config = dict(
    model='contrastive audio-text model',
    hop_length=320,
    loss='sigmoid',
    embed_dim=256,
    encoder_drop_path=0.1,
    encoder_depths=[3, 3, 3, 3],
    text_encoder_width=320,
    muon_scale='spectral',
    orthogonalizer='newton_schulz_5',
)
Rows from block 5 of the text encoder, named by matrix and row number. Rows with one number belong to one neuron. Each number is 128 + 32 x the weight over its row's rms, rounded and kept within 0 to 255. All counts start at 0. After the name is the row's rms in percent of the matrix's.
# fc1: MLP up (text_encoder.blocks.5.mlp.fc1.weight, 960x320), inputs 160-319
# fc2: MLP down (text_encoder.blocks.5.mlp.fc2.weight, 320x960, transposed), outputs 160-319
fc1.121 099 [164 179  73  74 189 126  89 102 107  62 141 175 106 144 130 135 174 100 103 101 138 121 125 135 153 182  58  71 125  92 115 162 132 137  52 191 170 186  93 157 146 131 100 133  92 105 123 120 153 101 109 115 149  99 141 128 149 128 105 103 190 152 129 141 147 154 162 138 104 126 128 134 172 116  79 137 146 122 166 159  93  67  69 129 185 124 129 175 157 136 182 150 180 120 170 159 103  95  86 115 156 111 122 180 117 127 163  95 116  93  71 107 183 133  94 167 112  89 163 136 110 105 118  52  87 183 163  90 130  96 151  53 139 135 141 118  85 105  80 101 101  82 129  84 125 175 141  78 180 145  55 137  85 114 136 145 130 166 158 136]
fc2.121 070 [205 179 131 123 116 190  53 108 122 138 105 164 120 119 159 137 133 118  73 161 163  92 157  82  96 185 119  99 170  69 146 169 122 145 109 121 145 101  97 136 154  84 104 166 109 118 170 103 129 109 122 173 168 145  93 102 153  70 168 111 150  63 112 149 119  98 150 142 118 156 179  78 156 149 144 127 152 159 101 149  83  73 173 101 204 168 107 128 115 113 137  48 139 177 165 127 109 151  86 136 120 129 136 122 132 106  95 121  92 101  47 120 159 100  83 195 101 147 134 128 143 199  72  72 115 156 105 107 130 145 104 118 142 168 107 136 132 154  88 127 157 157 120 127 118 101 195 137 144 112 128 133 169  94 151 152 129 126 148  88]
fc1.122 110 [159  98 184  97 138 182 123 128 132 140 124 133 183  96 135  75 136 187 123  69 157 173  78 124 130  90 132 157 133 189 121 115 161 167 122 161  93 160 107 138 123 155 155  75 152 163 148 117 155 129   3 105 150 103 123  98 110 190 114 118 147 117 143 126 131 152  74 114 163 124  66  87 125 145 141 142 124 102 135 128 144 111 162 142 115  93  84 160 145 129 133  97 151 120 168 192 144 182 131 113 100 160  92 138 152 137 115  94 103 121 164 128  99 188 101 163 150 147 143  78 111 101 115  84 152 138  74 157 160 156 142 117 111  97  87 162 156 156  70 161 132 116  59  82 118 100 170 166  96  65 131  78 105 150  87 182 213  89 189  59]
fc2.122 141 [ 62 116 134  77 106 156 158 113 151  84 157  54 174 150  98 117 126 107 166 193 133 186  78  97 141 152 163 106 106 180 109 109 125 158 111 191 136  87 135 138 141  77 125  94 149 125 120 118  98 153 153 119 115 167 119  72 121 108 149 146  71 127 182 128 139 122 142 119 146 146  78 128 183  90 169 143  75 130  84 153 142 141 125  85 122 135 152 153 152 103 172 173 142 164 140 142 101 174 134 140 106 159  92  75 163 136 146 129 123  94 138 127  67 161  74 134 125 211 120  86 170 127 111 127 143 113 126 101  71 179  89 104 118 115 112 154 182 186  91 182  87 140 103 108 103 176 190 176 103  74 140 110 169 126  94 114 167  97 115 130]
fc1.123 102 [100 135 103 123 144 115 106  92 133 111  73 113  53 171 133 145 218 132  96 120 178 143 140  97 141 150  74  58 137 144 167 111 128 171 190 104 101 135 104  94 126 184 164 106 121  50  89 147 167 142 152  98 110 151 138 121  89 167 115 105 149 126  96 121  99 113 108 197 151 120  97  89 146 161 109 128 100 129 135 137  71 145 134 119 114 124 173  90 107 102  91 199 100 131  80 118 185 184 129 146 112 107 192 124 124  83 153 129 135 127  94 116 142 108 170 100 113  67 135  76  33 135  90  88  82 129 138 127 164 106 101 104 165 127 172 127 159 162 178 106 154 148 130 166  86 164 121  83 134  57  76 150  94 146 148 106 115 150 137 169]
fc2.123 074 [118 120 158  74 164  99  95 164 132 128  68 119 128  97 158 134  69  69  92 124 134 131  81 169 150 172 126 144 125 141 152 148 142 150 144 154 130 190 129 123 134 141 142 168 147 152 121 115  91 174 156 169  85 137 105 111  96  83 116 113 111 125 138 131 127  97  99 149 160 117 151 134 127 112  95 108 189  84  96 157  83  97 204 117 150 184 159  89  92 140 103 117  64 140 139 143 135 147 153  97 156 164 141  87 107  94 141  71  95 176 152 118 158 124 118 154 126 126  91  85 208 129 208 102 138 125 160 133 148 100 142 161 126  84 152 134 158 100 145 128  95 214 134 134 153 148  33 148 119 163 200  48 129 170 107 141  72 123 128 142]
fc1.124 100 [154 106 133 198 127 115  84 114  67 136 160 143 131 133 147 144 106 242 134  86 102 133 141  98 144 165 167 134 126 119 124 121 173  95 116  92 132 152 150 152 113 129 181 122 109  90 165 128 144 171 182 153  62 123 118 128 153 120 131  65 143 139 140 192  79 128  67 134 162 110 142  98 105 131 116  67 158  92 159 143 107 116 166 104 122 155 123  63  85 152 100  94 141 114  63 166 117 181  90 149 148  98 150  94 141 135 161 131 159 176  83  82 141 153 136 163 158 141 108 129  86 181 125  83 130 107 111 122 149 113 136 111 139 189  99 145  99 148 133  86 117 132 149 119  71  90 133 163 146 123 198  69 151 113  97  93 150  88 112 141]
fc2.124 130 [ 48  90 168 136 122 153 146  91 113 160 173 131  76 151 158 129  76 152 124 152  64 108 144 160 153 110 134 112 143 114 140 104 180 141 144 117 161 109 140 169 111 106 134 140 108  85 197 107 153 143 189 176  78 135  99 104 131 140 137 124 174 203  77 120 134 121  88 120 150 149 109 142 143 125 119 121 112 154 169 168 161 111 202  94 147 151 170 107 155 133 102 187 115  90  70 127 169 140  87 133  94  62 124 115 125 120 155 156 154  96 101 170 214 121 150 152 126  98 110 132 110 131 140 127 165  65 139  63 135  78 139 139 163 100 113 100  81 148  94  90 175 104 173 155  94  91 149 108 123  62 144 123 151 124 127 110 134  99  52 111]
fc1.125 099 [110  89  79 132 105 167 137 127 174 168 114 130 120 122 164 112 137 162 107 103  95  72 132 153 157  96 114 102 178 123 142 110 123 122 105  86 147 125 123 130 139 115 107  63 131 135  89  82 104 111 124 152 105 138  88 154 126  21 124 127  64 116 115 127 126 162 131 120 178 162 159  97  83 126 153 118 144 129 162 173 128 142 108 133 193  72 103 153 140 111 114 110 149 116 174 113 163 147 155 173 162  88 122 133 156 114 142 136 118  88  57 131 121 155 192 112 122 116 139 176 106 172 157  96 167  85 141 133 114 135 177 138  99 213 117 117 114 106 149 187 155 127 165 124 116 100  60 132 159 131 153 137 201  72 122 146  71 135 159 150]
fc2.125 111 [ 78 103 125 167 135 118 168  94 113 151  85  86 131  97 116 152  98  96 155 126 123 119 112  91 115 131 129 159  42 162 107 102  78 174 101  92 151  59  88 112  63 138 168 181 149 157  80  72 137 148 103 123 112  90 142 119  74  99 121 161 138 128  60 143 118  73 115 121 117 137 195 114  96 162  77 122 139 163 143  98 150 143 130  95 112 103 123 101 195 148  70  81 119 111  83  93 191 142 138 200 126 132  88 171 102 114 127 166 136 175 128 163  97 102 173 125 121 124 120 172  91 169 107  99 159 119 161  88 127 192 136 152 152 124  83 123 105 117 124  87 118 130 105 113 136 107  60 151 147 143 157 101 108 154 161 100 183 104 113 135]
fc1.126 106 [118 154  94 117 160 227 122  77 164  79 111 182  87 121 147 124  73 100 141 138  90 127 147 180 162 122 111 124 206 117 124 161 134 166 151 123 113  95 104 132 157  86 112 199 142 180  48 109 106 122  83 143 126 163  71  80 123  79 191 154 151 122 115 112 151 158 156  39 101 107 159 131 152 110 149 145  97 118  63 152 148 107  91 135 140 138 116  86 122  99 152 114 124 166 103 153 104  78 146 165 121 182 161  81 115  76 141 111 210 125 108 135 116  75 160 191 105 128 144 121 160 126 130 145 153 118 148 169  81  90 112 161 142 180 159 122 140 159 131 148 102  99  48 127 138  91 132  68 156 118  98 166 158 146 155 142 177 126 159  83]
fc2.126 133 [152  75 166  99  99 116 124 125 135 166 132 140 144 125  83 159  66 134 114 151 145  95 144 116 117 101 126 108 163  95 146 194 111 102  82  66 115 162 213 135 132  98 130 119 167 121  22 156 139 154 137 144  86 131  82 140 138  48 122 122 134 136 103 139 144 167  87 117 115  68  89 107 101 136 147 168  93  85  99 146 158 153  92 172 118 163 104  96 151 141 125 129 184 121 154 150 119 125 159 136  99 133 136  62  94 112 107 160 196  47 122 108 133  71 154 147 106 119 113 145 121 182 148 174 109 168  64 143  59 124 145 139 147 132 163  48 144  99 161  95  71 113  67 168 128  76 108 158 114 177 118 139 108 109 152 119 203  90 114 135]
fc1.127 084 [169  84  90 124 175  53 104 132 167  70 154 116 125 104  76 154  89 160 146 162 117 125 139  85 157 124 155 124 104 154 119 166 123 127 157 124 126 122  99 138 153 126 129  88 144 118 140  80 155 133 146 210 154 144 117 102 129 163 104 204  88 138 146 138 140  52 165 120 165 146 120 117 138 161 106  86 141 160 148 197 108  78 171 113 123 115 127 211 144 110 178 101 127 168  96 129 154  68 125 113 100 133 138 126 185 106 165 155 100 124  82  66 123 152 103 112 131 173 137 140 113 143 205  85 131 141 177 168 131  87 103  82 135 126 190 137 106 189  95 148 192 112 132  85 120  81  97 169 166  58  64 101 109 142 122 102 121  85 158 160]
fc2.127 075 [ 88 174 158 140 158 138 108 141 173  98  87  86 115 130 163 186 139 132 141 121 142 107  96 164  87 155 154 137 126 102  35 129 109 110 174 135  59  85  81 135 154 114 160 192 130 116 107 146 103 136 131 117 106  73  94 118 134 139 130 127 116 158 174 124 145  97 109 119 154  87 128 119 164 180 122 107 121  91  74 133 144 130  79 129 151  99 160  87 146 116  85 128 138 153 121 122 163 116 143 102 141 112  99  95 129 183 117 110 127 108 163 159  90  91 151 125 111 113 178 136 112 107 113  83 104 111  83  88 151 150 131 132 134 150  88  27 135 140 203 126  87 162 124 137 121 136 133 179  91 143 116 172  81 156 159 103 139 147 132 126]
fc1.128 104 [170  81 184 133 144  97 136 164 136 136 151 183 120  88 161 134 114 131 137 141 110 143  47  50 117 119  88 152 140 128 169 149 129 164  96 136  78 170 149 118 159 121 117 111 116 178 211  91  94 100 131 181 105 108 159 104 112 102 159 103 115 114 122 109 125  99 181 141 136 155 163 120 184  72 112 101 102 151 147 131  66 120 131 193 138  68 148 135 151 160  77 180 118 103 135  68 127 102 106 187 128 181  94 111  84 128 155 117  60  73 135 135 122 177  92 142 126 130  76 107 104 130 163 155 142  95 127 158 117 155  36  92 126 130  99 171 139 170  98 126 161 100 153 101 195 138 107 107 123 105  64 134 111 183 150 157 136 190 105 162]
fc2.128 089 [121 144 129 140 123 114 199 123 168 113 181 142 146 149 143  92  92 181 108 161 128 128  97 131  76 146 107 144 104 114  95 155 172  64 151  71 107 146 106 132 102 160 132 113 132 116 188 145 125 153 144 128  94 153 131 129 132 117  75 127 172 187 115 114  99  89  62 163  92 191 153 185 137 119  92  66 119 101 161  74 138 162 105 131 137 116 123 100  60 171 202 129  82  43 129 136 117 164 176 119  95 121 140 162 106  94 159 144 132 101 169 146 116 120 126  60 170 122 160 102 141  97 175 139 140 168 170 101 137 179 108 158 140 202 112 146 112 158 116 153 134 155 134 108 129  67 103 157 127 130 163  94 170 161 126 145 115 128 123 157]
fc1.129 099 [ 54 146 184 131 117  61 153 152  89 144 103 138 171 157 136 110 114 165 151 135 181 161  95 165 108 153  92 120 184 142 121 119 148 155 122 144 157 109 182 151 155  50 166  89  62 125  73 139  99 145  61 136 105  95 141  96 177 130 124 145 131 114 139 144 153 163  33 157  50 106  91  92 104 103 106 164 143 155  96 156 159  96 114 104 178  77 165 153  77 115 106 142 190 110 169 191 128 145 126  70 150 160 125 145 132 182 118 164 129  95 165 147 123 148 126 139 112 150 135  79 147 182 107  89 128 145 172 160 161 144 129  92 152 184 102 134 131 137 141 119 114  74 133 148 156 119 115  96  88 163 159 109 108 162 152 115  94 109 118 154]
fc2.129 101 [ 85 121 117 138 104 117 169 137 120  97  88  73 155 201 105  87 104 118 130 158 123 108 132 150 119 110 123 106  93 139 149 128 145 140 154 116 161 111  93 146  93 146 155 154 103 110 197 149 156 184 116 119  69 146 114  76  79 105 151 105 152 227 113 124 137 117  50 119 140  91 101 154 164 157 160 103 114 165 167  87  92 140 149 138  92 126 129 103 120  86 165  84  72 103 146 135 136 119 125 156 113 185 155 165 151 118 151 118 145 101  85 105 160 134 132 145 106 104 138 150 103 102  78 166 167  83  84  95 185 117 147 151  80 132 146  85  89 111 115 157 105  68 148 184 134 138 131  76 140 109  95 100 142 201  93 174 124 129 115 112]
fc1.130 113 [141 167  96 141 124 135 100 115 125 113 159 126 127 120 132 111 150 142 143 166  62 145 158 161  98 128 118 147 151 138 106  91 106 218 162 150 102 116 158 171  86 139 134  97 137 122  62 102  70 179 129  92 155 105 111 187 144 108 169 118 180 129 165 183 131 166 109 191 163 153 111 116 117  85 114 113 139  73  86  64 107 134 117 130  91 141 166 129 141 107 141 140 198 140 197 129 194 151 109 172 154 117 106 198 127 106 117 135 136 111 126 165  93 119 115 160 141 111 115 165 207 146  98  90 127 140  96 141 185 102 115 119 141 152 126  74 111  68 122 135 131 189 129 126 129 144 117 107 172 136 112 128 100  63  96 111 156 125 112 132]
fc2.130 148 [165 109 111 140 125 113 123 148 139 198 134 104 131 199  78  91 115 144 186 145  93  96  77 164 129 159 138 142 127 160 150 100  36 107 118 123 146 127 133 124  97  75  79  57 168 159  71 115  18 214  82 113 150 123 179 143 116 158  94 152 131 137 127 100 146 106 136 148 126  98 110 118  92 139 140 136 129 134 118 111 167 164 114 145  71 124 180 126 166 105 146 153 114 160 167 100 183 150 125  97 118 145 180 168 133 149 139  93  89 113 131 100 135 137  75  85 131  50 130 176 168 152 112 131 110 102  72  98 141 137 178 136 146 111 155  89 125  78 106 167 122 146 119  98 164 156 157 136  93 202  97 131 121 124 120 121 153 144 104 144]
fc1.131 089 [ 97 110 171  90 145 115 109 189 138 191 123 116 116 120 110 133 109 106 128  95 142 157 122 130 152  88 149  81 156 131 171 136 134 132  84 107 127 129 138  88 127  88 174 116 127  93 133 171 153 154 162 172 155 120  94 171 135 132  95 126 106 158 142 146 103 151 178 145 132  39 135 125 164 155  69 124  98 157 167 178 131 110 134 101 130 159  93 165  95 108 120 148 161 178 169 102 154 110 136  84  72  86 159 127 198  94  98 104 131 107  98 135 155 176  67 142 108 164 154  98 169 173 164  67  85 155 151 130 100 139 154 154  88 170 140  99 143 149 171 120 145 149  96 121 109  72 117 131  93 105 134 131 152 127 158 125  71 121 159 151]
fc2.131 097 [155 114 203 174 163 133 115 124 135 169  88 128  99 144  80 186 145 121 130 169 126  67  83  51 115 132 122 105 148 105 111 126 121 134 187 144 123 117 119  91 129 118  45 167 154 158 116 122  86 122 152 121 138 137 158 134 138 100 135 126  71 116 150 112  91  99 145 111 152  34 179 165  94 118 173 139  98 103 170 128 106  56 105 133  85  45  65 162 115 114 137 177 131 112 104  85 132 195 102 153  89 140 139 156 167 169 129  86  99 203 139 143 118  63 112  90 118 128  89 116 120 125 141 103 127 143 139 210 167 133 111 140 100 165 157 103 116 125 144  82 140 139  74  81 119  84 159 129 101 120  95 116  82 125 105  98 135 181 110 134]
fc1.132 101 [177 107 108 170 153 137 140  88 152 108 165 151  43 106 155  84  83  97  71 139  71 136 215 124 170 119 114 175  54 106 144 132 164 113 124 147  99 113 159 144 115 143 132 155 151 118 100 145 149 116 158 121 148 172  92 139 112 145 120 130 103 139  53 167  60 176 200 156 104   0 139 113 117 108 138 189  96 119  87 130 133  94 151 169 146 183 127 158 174 105 107  99 114 133 163 137 151  97 131 134 136 115  71 171 149 165  78 151 136 110 208 126 128 152 169 100  89 101 172 120 153  96  90 172 162 150  92 122 138 114 153 137  83 112 105  80 120 124  88 132 113  88 136 161 149 107  97  91  84 131 114 122 132  66 129 120 152 156  69 110]
fc2.132 083 [149 113 178 119 139 190  85 163 175 153 197 150  89 197 129 134 153 160 136 121 156 109 125 195 154  86 148 146 104 125  95 165 122  85 143  72 119 138 169  88 150  83  64 145  88 154  99  78 120 171 126 110 140  83 128 167 114 124  96 120  87 118 112 132  67 114 124  78  64 127 135 128 179 116 131  93  87 143 137  81 137 176 162 161 171 131 137 174  83 201 142 114 122 137 152 160 163 129 153 127 113 166 182 140 178 171  82  81 126 154 121 124 142  54 123  15 129 154 134 127 114 116 143 165 153 154  87  97 139 114 147 111 174  93 166  59 151 125 146 136 117 161 160 121 147 145 148 116 123 147 114 124 181 126 171 134 135 158 153 104]
fc1.133 153 [139 133 122 124 141 107  52 138 138 118 152 117 131 118  35  99 143 139 103 134 187  53 120 110  79 180  76 102 100 125 138 134 135 104 192 172 120 140  92  78 112 143 126 116 202 140 125  93 120 137 145 102 126 145 153 160  99 162 167 138 138 105  93 143 150  83 117 202 214 126 147  76  64 164 163 163 123 129 149 144 103 151 113 207  91  73  94  92 126 129 128 192 119 163 100 145 163 168  73 142 101 114 159 119 107 127 176 125 122 121 128  66  97 169 112  93 132 131 139 137  95 128 125 124 132 123 146 122 104 154 128 123 110 103  88 155 140 132 114 117 133 109 147 168 119 102  91 143  75 107 132 120 135  91  64 121 103 115 150 118]
fc2.133 075 [135 151  96 136 135 168  70 145  83  86 125  72 125 186 102 147 135 131 110 132 133  58 170 168 123 193 172 128 100 173 141 128 134 151  91 133 121 103 147 137 159 138 147 106 150 115  71  84  87  90 147 153 109 148 100 118 145  96 171 155 125 121 113 106 140  94 101 125 166 143 105 149 150 124  78 164 113 128  80 118 153 122 157 104 131 137  51 172 124  66  65  90 136 143 196 128 149  82 134 122 189 143 107 174 135 191 119 114 121 142  73  97 123 128  96 150 174 132 126 118 167 134 137  43 136 156 151 188  95 198 125 125 139 109 133 147 134 108 132 161 119 104 126 127 144 132 150  69 112 157 106 156 159 163 144 206  86  87 136  99]
fc1.134 089 [161 113 112  99 107 103 134 160 208  84 143 156 124 109 113  99  91  96 146 157 105 138 169 123 160 122 110 173 100 147 136 171  92  89  58 195 101 131 110 120 109 127 113 122  94 134  94 156 160 105 112 161 117 102 166 156  83 164 138  93 160  77 183 142 133 145  83 134 151 143 143 146 120  79 135 179 133 149  66 122 109 173  75 189 130 121 146 118 132 119 150 214 153 153  99  71 181 125 132 164 179 122  91 138 156 113 128 110 125 161 151 171 108 115 134 195 130 144 106 147 198 111 146 178 190 149 143 134 117  78 127  97 129 136 105 121 130  81 104 163 115 162 115 100 167 158 122 105 128 124  99 114 183 104 185 169 215 120 151  99]
fc2.134 088 [124 182 124 141  94 134 153 133 107 134 123  92 136 142  91 122 117 134 150  85 121 107  95 164 116 112 107 186 103 127 106 115 115  89 104 100  93  43 210 123 112 136 116  64 144 126 160 106  65 118 105 149 149 124 113 135 151 154 158  91 177 166 110 154 144 189 152 136 104 163 140 152 135  93  84 114 136  65 100 144 112 180 110 138 176  53 126  96 118 160 119 190 129 125 132 119 108 142 177 139  95 122 113 146 127 113  96 128  81 127  93  96  90  99 128 105 167 155 172  97  98  50 185 196 115 104  64 151 144  94 123 134 149 134 148 142 159 124 152 166 103 102 117 116 196 155 153 148  79 187 103 136 172 129  74 145 112 148 119 117]
fc1.135 091 [140 106 146 100 136  84 135 104 111  65 107 170 126 112 136 146 123 119 102 135 110 131 151  87 191 148 128 155 103  95 163 137 163 127 102 199  71  97 180 163 100  74 154 112  99 178 115 161 112  96 117 156 175 133 172 101  99 117 180 140 139 145 109  75 149  95 108 165  74 164 144  94 116 121  68 164 103  76 120 161 179 136  93 126 134 145 154  81 173 103 114 173 134 133 112 141 175 188  88 135 123  91 211 131 118  99  68 116 126 141 113  68  77 118 179 124  78 136 166 145 132  83 121 124 143  80  86 104 200 184 119 113 201 135 126 108 110 103 153  89 120 111 108 151 136 132 128  92 139 212 194 100 120 143  95 136 118 103 135 122]
fc2.135 107 [113 116 146  98 136 135 154 103  96 148 128  97 163  83 134 126 102 149 156  65 147 148 147 147 144 118 129 153 101 153  88 179 156 191  80 109  99 102 146 133 160  73 124  78 128 107 161 104 149 173 174 150 134 113  96 162  94 105 122 163  74 122 140 152 107 162  88 116  89 133 108 124  79 145 144 219  69 116 100 155 160 134 156 142 126 133 136 153 113 131 129  62 113 124 203 104 172  67 153 112 112 105 149 139 182 176 114 129 164 110 154 160  88 146  76  89 113  93  79  98 188 132 148 127 124 113 103 159 200 141 184  70 111 102 117 103 179  81 123 134  60 114 136 124 139 126 134  81 146 168 137 131 118 148 140 151 134  93 135 111]
fc1.136 085 [130 113 122 163 127 138  94 114 119  94 117  73 165  96 107  87  88 121 118 101 212  71 204 137 114 123 156 126 127 166 123 134 125 186 121 132 164 145  98 118  99 133 119 194  90 157  61  83 105 169 139  95 169  77 156  91 122  79 102 166 152 174 105 171  87 162 158 182 149 146 120 152 171 143  98 119 191 141 137  97 141 173 154 165  73 145 136 137 136 150  80 100 108 125 134 146 142 123 139 124  88 112  97 172 132 159  91 149 172 131 145 128  89 169  92 100 150 103 153 152 143 112 121 157 159 177 114 153 237 159 156 138 103  97 117  86  87 169 185 165 137  82 119 117 106 116  93 102 139 115 112 124 147  79  97 180 130 133 150 121]
fc2.136 076 [ 83  88 187 191  98 179  94  82 110 105  71  92 132 145  85 108 138 129 147  94  80 189 186 133 106 118 152 138 123 172 124  99 122 122  88  99  54  66 146 142 148 137 152 106 136 135 104 136  73 169  66  93 115 171  57 249  95 139  80 156 170 145 123  52 102 109 164 125  77  95  82  84 113 113 115  93 125  87 146 128 145 181 151 130 150 134 161 132 132 166 136 114  73 172 164  95 144 103 110 181 106 183 122 130 119 102 110 151 119 117 136 151 136 132 191 133  95 130 128 126 126 148  96 148  76  75 103 178 126 163 167 109 154 107 100 141 113  84 142 135 110  63 110 149 146 119  89  99  96 156  91 160 119 195 162 146 122 147 116 106]
fc1.137 109 [164 118 112 107 170 104 131 114 117  99 118 132 103  80 165 175 130 119  90  90  79 136 119  88 147 115  83 179  96 121  86 111 137 180 105 137  87 130 126 136 120 120 145 112 125 138 119 164 144  52  79 163 121 158 142 115  95  67  95 122 102 144 136 106 129 141 182  88 147 189 156 119 137 137 173 160 129 150  98  88 149 116 150  84 120 110 135  97 133 127  97 166 142 132 107 157 162 137 139 127 131 108 109  97 161  88  83 133 170 181 160 141  82 112 110 184  83 111 105  88 124 162 158  80 109 123  56 159 126 147 160  63 101 133  98 174 155 138 109 172 102  79  97  92 143 139  87 110 147 114 173 123 138 140 124 171 181  97 114 125]
fc2.137 131 [145  93 142 116 145 154 136 137 111 136 127 112 207  73  95 166 186 157 124 129 171 126 118 139  77 149  92  63  85 151 112 154 126 149 139 146 104 141 109 183 129 153 124 172 112  65 125 140 113 124 142 142  91 117 117 113  62  95 115 126 119 218 123  90 144 145 122 142  91 116 120 140 115 108 138 163  84 165 116  93 152  75  89 144 173  62 140 134 113 166 126 112 156 156 177 168 170 162  68  69 160 158 138 132 180  99 111 102 120 107 147 160 132 111  83 155 120 142 113 112 115  70 115 106 132 158 149 148  90 128 149 165 100  71  99 110 211 133 156 144 100  88 165 160 113 100 126 145  84 108 167 121 150 107 115 125 143 144 120  82]
fc1.138 101 [126 155  89 145 133 161  91 104 112  98 150 102 150  92 115 166  91  93 209 100 124 143 144 129 127 158 142 119  95 132 162 111 110 162 151 229  87 136 154 114 127 168 175 131 124 163 135 179 135 150  83 132 177 159 122 162  99 109 114 156 167 166 177 114 112 156 111 147 130 108 114 118 157 127 103 103 114  71 107 131 125  76 112  86 116 152 130 128 155 160 133 124 161 106 113 111 168 132 151 201 174  84 148 138 156 120 170 125 120 177 135  99  93 118 172  92 146 122 148 132 125  48 120 159 111 146 112 132  96 132 114 122  99 124  84 114 170 122 174 138 128 178 145 126 182 111 124  81 169 207 134 171  84 121  84 143 150  96 118  86]
fc2.138 106 [108 114 108 128 123 126  63  97 174 146  98  90 128 121 146 103 190 205 126  99  83 162 201 212  88 116 152 128  97 110 127 137 116 168 161 143  89 147 103 147 146 121 193 130 139 110 103 143 132 142 104 111 121 111 162 151  97 140  94 175 148 150 150 117 131 130 131 152 161  95 119 126 105  98 181 179 131 134  78 131 135  61 105 179 143 130 172 155 146 164 189 132 108 139 130 102 190  97 100 165 128 153 116 116 148 152 118 109 133 132 150 121 144 128 146 111  99  94 113 144 162  98 194 180  90 154 164 110  99 164 140 121 127 142  92 112 153  84 153 107  79 150 175 139 139 140  81 143 123 182 176 142  81 128  96 155 103 175 196  70]
fc1.139 114 [134 114 153 202 196 148 135 164 124  57 140 142 152 104 109 127 105 117 166 111 113 126 131  98 102  73 150 139  87 136 116 146 157 128 169 154  59 104 121 114  92 126 133 144 199 140 144 133 141 102 148 112 102 113 127  93 144 181 181 114  68 105 170  65 160 155 142 102 135 120 136 125 175 109 166 135 126 183 158 128 158  92 126 139 124  79 127  67 108 158 148 145 138  61 122  80 148  87 157 165 110 117  57 144 140 116  52  97 133  75 150  97  97 105 115 145 114 116 136 138 126 108  90 120  81 165 137 106 142 113 125  83  81 143 116 168 178 147 106 110 112 120  82 107  88 145 216  80 114 171 193 148 152 109 165 148 154 167  48 169]
fc2.139 139 [ 60  96 127 155 129 105 144  89 136 102 153  87 158 157 146 124  70  96 186  70 157  85 146 173  97 100 154 117 130 185 158 182 152 176  95  94  99 129 175 175 117 133 145 172 142 110 182  90  91 116 191 100 121 106 143  44 116  98 153 129 159 127 130  61 140 154 157  64  96 111 137 144 132 171 159  73  76 153 135  82 103  77 197 163  67  79 143 119 132 136 136 102 105  85 136  73 137 120 104 169 162 149  83 145 109  68 123 104 137  95 122  82  90 144 107 100 142 113 144 152 129 138 148 172 140 123 153 119 130 181 160  93 119 115 129 160 138 127 145  91 145 190 147 160 173 122 125 133 119 119 138  82 137 146 130 136 167 145 109 139]
fc1.140 106 [131 171 175 181 117 182 106 146 130  82  93 142  86 106 194 112 172 162 161 127 114 144 133 136  84  91 127 154 121 101 124 144 130 104  91 150 145 137 148  81 179 141 116 129 141 173 105 136 184 141 125 135 148 142 128 107 155 116 134 162  80 143  86 146  68  52 118 138 140 126 117 111 125 117  78  93  95 126 113  79 149  66 139  90 168 204 104 112 148 141 142 129 101 170 150 140 103 182 143 124  91  46 152 102 124  88 175 146  84 115 117 129  42 180 155  91 133 127 157 154 176 155 105 142 148  38 127  87 124 102  91 176 102 167  85  87 145 166 135 142 146 109 177 126  68 111 127 166 138 139 132 105 121  80 112  77 135 173 123  81]
fc2.140 099 [114 106 164 147  95 138 154 158 107 112 137 110 151 119 174 104 124 199 151 116  74 152 130 144 160 118  38 104 126 115 148 110 144 106 147 165 179  82 123 119  99 130  89 121  97  96 117  56 139 161 111 187  77 121 143 121 105 115  93 172 116 151 114 126 145 103  96 141 168 128 103 163 104 168 104  86 130 139 105 108 108 157  59 136 163 141 105  88 144 132 188 141 122 127 125 105 133 107 190  68 139 100 159  81 121 163 140 134 118 109 117 117  97  73 111 101 134 177 106 162  87 106 165  82 124 140 103 146 157 110 110 105 126 136 113 132 116 234 150 161  95 115 185 137 118 135 181 134 115 129 116 136  86  87 176 130 165 128 111 133]
fc1.141 099 [128 118  88 103 157 127 112  83 130 104 161 116  95  92 130 173 209 135 129 142 166  82 143 170 119 176  39  69 144 123  98  95  85 186 139 131 146 172  63 114 120 166 132 114 159 111 143  95 153 109 120 137 114 139 133  61  82 139 147 125 135 140 103  77 138 104 127 111 194 147  79 162 116 218 138 120 152  76 180 132 110 132 138 163 116  93 126 177 185 139 164  87 124 143 114 147 135 113 117 114 104 156 139 120 114  97  89  89  96 159 132 118  91  93  75 132 107 133 185 131 101 121 120  83 183 136 149 181 127 119  64 142 137 122 107 147 149 124 159 101  97 159 110  99 103 136 107 144  96  89 126 103 109 148 129 162 165 155 163  55]
fc2.141 082 [124 140 159 113 141 122 132 153  97 133 117 141 141 122 115 156 136 115 119 139 141  64  74 166  68 161 140 132 125  72 111 124 161 190 107 132  85 146 112  96 141 144 146  76 144 144 108 156 105 105 104 130  36 172 114 147 156 118 146 155 125 125 134 111 116 142 105  92 185 109  77 160 112 134 156 154 154 145 137 116 152 115  51 135 141 112  79 103 141 145  98 144  99 101  90 142 142  76 133 101 140 115 101 154 158 194 153 139 128 177 132 141 163 150  82 122 138 165 163 178  81 153 120 119 164 113 127 112  47 115 162 115 169 100  86 154 138  62 142 118  98 100  71 108 118 113 126 198  34 110 143 110 106 165 132 123 129 109 134 128]
fc1.142 082 [183 112 116 143  65 142 144 138 110 161  54 161  99 107 133  97 148 166  79 120  96 136  90  87 156  87  91 134 102 200 108 189 115  91 176 129 116  97  89 151 105 191 106  79 173 128 112 167 143 150 115 143 139 104 115 149 145 126 184 111 133 100 122 118 183 151 123 114 189 184 145 137  47 101 143 143  65 120 161 212 171 121 138 135 158 189 145 120 121 124 180 132 114  73  99 162 173 118 159 138 121 152 155 178  74 111 136 132 175  51 117 108 121 135 156 135 106 151 160 106  79 166 229 141  74 181 173 120  98  81  86 185 123 146 131 142 115 191 127 134 124 125 130 110 149 105 119 143 115 143 169 146 158 173 167 153 141 119 151 158]
fc2.142 091 [ 67 148 158 160 125 143 147  97 129 161 131 111 156 204  72 130 133 129 151 159 111 165 106 178 150 151 122 105 153 143 124 117  99 133 117 105 177 114 179 102 136 161 159 102 141 149 126 180 127 145 159 124 132 106 110 102 106 126 120 106 126 191 134 148 149 131  92  85 113 119 114 182  97 169 108 123 104 118 116 154  92  93 173 196 124 170 101 153 127 131 153 107 172 119  68  72 172  41 162 163 106 145 171  91 106 139 138 140 114  79 100 117  92 122 118 131  86 143 107 140 111 148 162 145 116 227 133 146  99  92 167 158 141 133 106 132  88 216 107  86 101 109 166 109 154 113 209 169  65 124 107  86  75 124  84 171 100 129 126 181]